Weights of a small image embedding model.
Model: num experts 16, patch size [8, 8].
Data: trained on single toy objects rendered from many sides on busy backdrops, 3.2 epochs.
Rows from block 8 of a small image embedding model, named by matrix and row number. Rows with one number belong to one neuron. Each number is 50 + 10 x the weight over its row's rms, rounded and kept within 0 to 99. All counts start at 0.
After each neuron's rows are labels from the 100 images, of 14976, where the neuron reaches its highest value: "strongest on" is what is common among them. Only what is clearly more common there than usual is listed. The data: single toy objects rendered from many sides on busy backdrops.
# fc1: MLP up (model.blocks.8.mlp.fc1.weight, 1536x384), inputs 0-63
# fc2: MLP down (model.blocks.8.mlp.fc2.weight, 384x1536, transposed), outputs 0-63

fc1.349:58 58 44 31 53 44 52 49 59 55 54 54 57 50 57 63 50 40 39 53 41 48 53 27 61 51 44 32 51 66 49 54 53 45 66 58 52 38 49 54 52 61 47 42 51 53 38 45 57 58 45 48 53 59 56 45 43 46 50 61 44 49 40 52
fc2.349:59 57 47 53 42 43 47 73 65 67 46 38 48 63 51 62 71 68 56 52 28 59 64 52 51 50 54 56 46 25 52 59 52 45 44 50 38 32 51 40 62 70 43 82 61 36 60 61 44 39 59 44 55 46 53 17 42 49 57 47 60 48 42 33
strongest on: glossy

fc1.48:59 57 60 46 60 51 45 41 59 60 46 58 47 61 42 34 38 30 59 54 52 59 48 47 65 40 48 56 65 57 46 59 42 56 59 51 53 38 62 46 33 52 53 81 39 44 52 63 39 45 56 44 58 51 68 44 58 34 46 50 55 53 59 54
fc2.48:31 59 47 33 45 46 35 57 49 64 46 42 72 43 46 39 47 22 45 33 47 49 39 65 38 51 66 28 56 46 53 47 30 52 39 52 31 62 46 51 44 64 67 23 67 50 30 59 41 30 44 73 56 40 45 35 52 41 50 47 76 50 37 58
strongest on: red; orange

fc1.520:50 38 47 46 35 74 50 33 47 50 41 51 47 30 43 56 54 61 49 52 48 33 52 46 53 52 46 42 50 67 63 35 49 56 61 44 55 42 48 45 52 55 60 51 50 51 40 54 52 52 63 54 47 58 61 45 53 43 57 62 49 56 56 62
fc2.520:52 54 43 62 41 51 58 58 43 71 55 41 55 58 40 44 47 20 57 52 39 59 50 48 53 60 32 29 51 59 59 51 44 46 48 48 46 30 55 48 51 58 43 54 32 49 63 62 45 54 24 45 43 29 62 46 61 52 55 48 46 35 39 49
strongest on: black

fc1.367:54 47 44 43 42 37 59 27 37 48 36 61 39 56 44 49 75 30 57 67 50 42 48 40 61 30 66 38 56 52 55 32 45 51 56 62 44 29 42 39 63 66 49 33 46 41 57 44 57 49 52 52 55 40 49 48 52 60 47 58 50 52 32 54
fc2.367:57 55 53 55 52 36 61 52 57 53 50 58 47 37 53 60 53 48 52 44 46 44 35 43 43 61 38 57 48 70 39 46 68 40 50 48 67 53 47 57 38 82 44 67 46 50 47 50 55 53 42 49 46 54 54 46 51 45 52 38 33 35 63 61
strongest on: glossy

fc1.603:49 53 52 69 41 47 61 42 58 43 51 30 52 63 37 35 61 45 47 45 66 65 45 63 49 69 43 50 35 56 38 53 38 45 56 57 46 52 46 44 76 47 45 57 63 56 38 57 47 47 68 45 56 44 36 32 58 58 62 38 52 46 45 46
fc2.603:59 54 51 41 51 42 50 55 68 41 50 46 59 44 46 51 51 48 55 48 47 35 38 60 51 56 43 31 47 39 61 64 57 51 39 56 53 55 47 29 60 48 45 46 34 57 45 48 51 35 51 47 58 60 60 44 51 60 32 50 38 64 50 45
strongest on: metallic

fc1.418:49 44 42 54 60 48 56 52 58 68 46 47 51 51 39 47 47 37 54 45 57 44 43 42 70 39 51 50 48 75 58 48 75 53 48 56 50 59 68 49 38 56 36 42 47 58 49 49 47 51 38 45 53 57 62 54 67 32 51 51 44 50 53 37
fc2.418:50 55 48 63 43 54 60 67 54 55 36 49 64 38 54 65 46 56 37 33 64 67 60 51 55 45 43 44 59 44 37 65 39 52 41 69 57 43 51 41 51 43 45 72 48 52 54 47 52 34 45 50 47 53 53 42 27 59 53 33 64 45 38 44
strongest on: matte

fc1.323:55 48 49 52 42 40 51 40 49 60 74 44 66 50 44 55 44 61 56 61 48 44 57 50 60 43 51 75 38 51 55 43 72 58 49 64 39 48 60 49 58 48 49 61 62 72 46 50 51 39 59 52 47 40 52 39 54 61 40 45 58 63 37 70
fc2.323:53 53 51 57 48 42 36 68 52 26 78 42 56 49 60 34 66 51 38 62 49 61 51 49 42 39 30 45 54 56 45 53 48 56 52 54 51 53 47 60 34 53 51 72 51 45 55 55 50 43 68 57 60 62 49 41 53 35 54 43 56 48 50 74
strongest on: glossy

fc1.183:42 34 71 45 42 54 66 52 40 34 38 55 69 57 52 52 66 61 33 69 58 42 61 60 52 43 54 60 62 34 51 54 39 56 35 47 51 49 40 49 73 41 56 51 28 59 57 48 45 41 59 49 55 52 58 63 49 50 48 53 43 55 50 41
fc2.183:59 49 52 30 59 40 40 51 59 60 54 69 45 49 38 41 49 46 49 42 42 34 43 59 42 63 47 50 51 40 52 54 48 43 38 55 48 63 55 53 62 55 44 38 59 65 48 54 42 41 39 36 40 36 49 39 48 76 48 61 44 38 58 42
strongest on: orange

fc1.465:42 68 41 34 62 43 60 39 59 50 53 38 66 67 47 53 46 50 52 54 58 56 58 48 47 62 33 56 57 56 47 48 33 59 51 38 56 46 46 43 64 52 58 61 58 57 47 57 41 29 65 54 61 53 41 34 54 51 65 37 46 63 33 54
fc2.465:58 42 53 52 54 63 37 52 63 55 48 52 52 48 42 42 51 58 66 61 56 47 55 53 57 63 39 36 55 45 42 51 54 40 31 46 63 42 41 47 75 52 54 50 54 63 53 35 35 63 52 37 54 78 37 42 27 41 39 47 40 47 63 47
strongest on: metallic

fc1.399:44 31 31 46 49 51 48 56 52 43 62 63 67 44 44 53 57 46 49 70 36 38 54 45 64 54 63 38 69 43 47 54 61 48 51 67 48 61 47 62 66 56 45 66 64 60 52 45 55 35 49 44 46 39 59 34 44 70 40 40 43 55 38 49
fc2.399:47 36 56 63 59 53 52 60 56 49 70 62 43 44 35 41 56 58 36 49 38 40 67 55 53 27 37 54 58 56 44 54 49 52 60 53 46 51 64 44 35 57 49 60 53 51 53 45 41 41 67 58 68 58 56 47 34 47 76 43 66 39 47 74
strongest on: glossy

fc1.211:39 57 54 55 40 44 31 36 49 43 45 42 50 44 35 41 58 38 60 64 45 37 55 40 63 41 41 45 49 51 50 29 51 63 51 54 50 27 61 45 34 67 60 48 57 46 34 42 41 56 63 51 54 62 57 48 54 42 53 58 37 77 48 55
fc2.211:59 51 53 64 56 47 62 58 45 72 49 66 37 47 52 53 52 50 48 58 58 61 48 39 69 78 34 58 71 60 52 49 60 52 58 45 61 51 55 42 45 46 55 69 47 53 57 42 54 57 32 29 51 51 46 55 65 51 65 51 43 43 38 41
strongest on: glossy

fc1.190:54 34 67 39 40 58 61 49 46 49 58 54 71 65 30 57 78 32 48 53 44 51 53 45 61 31 61 47 57 46 48 59 24 38 43 56 69 42 63 35 53 36 68 48 60 37 46 52 65 46 69 36 54 50 55 65 53 56 51 31 48 42 49 47
fc2.190:43 59 58 43 56 49 42 70 56 38 26 59 41 38 57 54 34 49 51 50 54 51 46 37 44 68 59 44 44 43 60 67 47 56 37 48 33 52 49 41 47 64 43 40 65 63 58 55 55 31 38 44 52 55 64 51 62 50 51 57 48 39 49 44
strongest on: glossy

fc1.403:58 51 47 37 53 30 36 45 59 50 58 72 52 57 56 57 54 55 57 53 53 61 57 46 38 68 44 49 67 59 55 49 69 39 47 53 59 43 56 47 39 49 53 35 35 76 54 49 53 49 28 45 51 41 67 47 46 32 48 53 48 54 45 67
fc2.403:56 50 51 60 45 62 44 72 66 52 63 56 41 37 47 48 50 81 54 64 48 45 45 43 58 47 41 54 56 55 48 40 63 57 64 28 40 34 51 58 40 36 61 46 48 59 55 48 53 47 35 51 41 45 55 58 53 58 55 56 34 55 57 52
strongest on: glossy

fc1.414:53 39 53 43 67 40 56 35 51 43 50 45 59 41 46 48 46 56 63 54 41 50 63 57 58 46 53 60 54 65 43 38 44 63 49 52 39 49 60 41 60 57 71 54 58 39 73 58 62 51 68 57 51 63 46 63 39 59 58 31 79 54 52 57
fc2.414:43 46 58 37 58 43 42 34 42 59 41 46 65 45 47 29 41 35 49 30 50 42 55 55 40 49 59 34 52 45 48 38 40 58 30 65 43 64 44 56 58 31 52 23 65 58 38 60 54 30 41 60 44 45 51 31 37 55 49 54 61 53 50 45
strongest on: yellow

fc1.398:64 48 44 36 53 61 44 45 47 56 58 50 53 45 33 53 58 53 44 37 65 50 44 37 61 49 48 51 43 62 63 56 30 54 39 46 42 68 51 39 38 60 49 43 43 51 38 44 48 33 82 41 60 52 55 56 47 68 54 30 53 54 56 47
fc2.398:59 69 64 77 56 52 58 55 51 54 53 56 60 42 43 57 54 64 38 37 43 42 48 57 51 37 49 53 56 40 54 43 51 59 49 34 61 34 51 38 44 52 56 51 66 35 73 67 42 42 35 47 47 42 56 55 48 40 61 49 36 60 38 68
strongest on: matte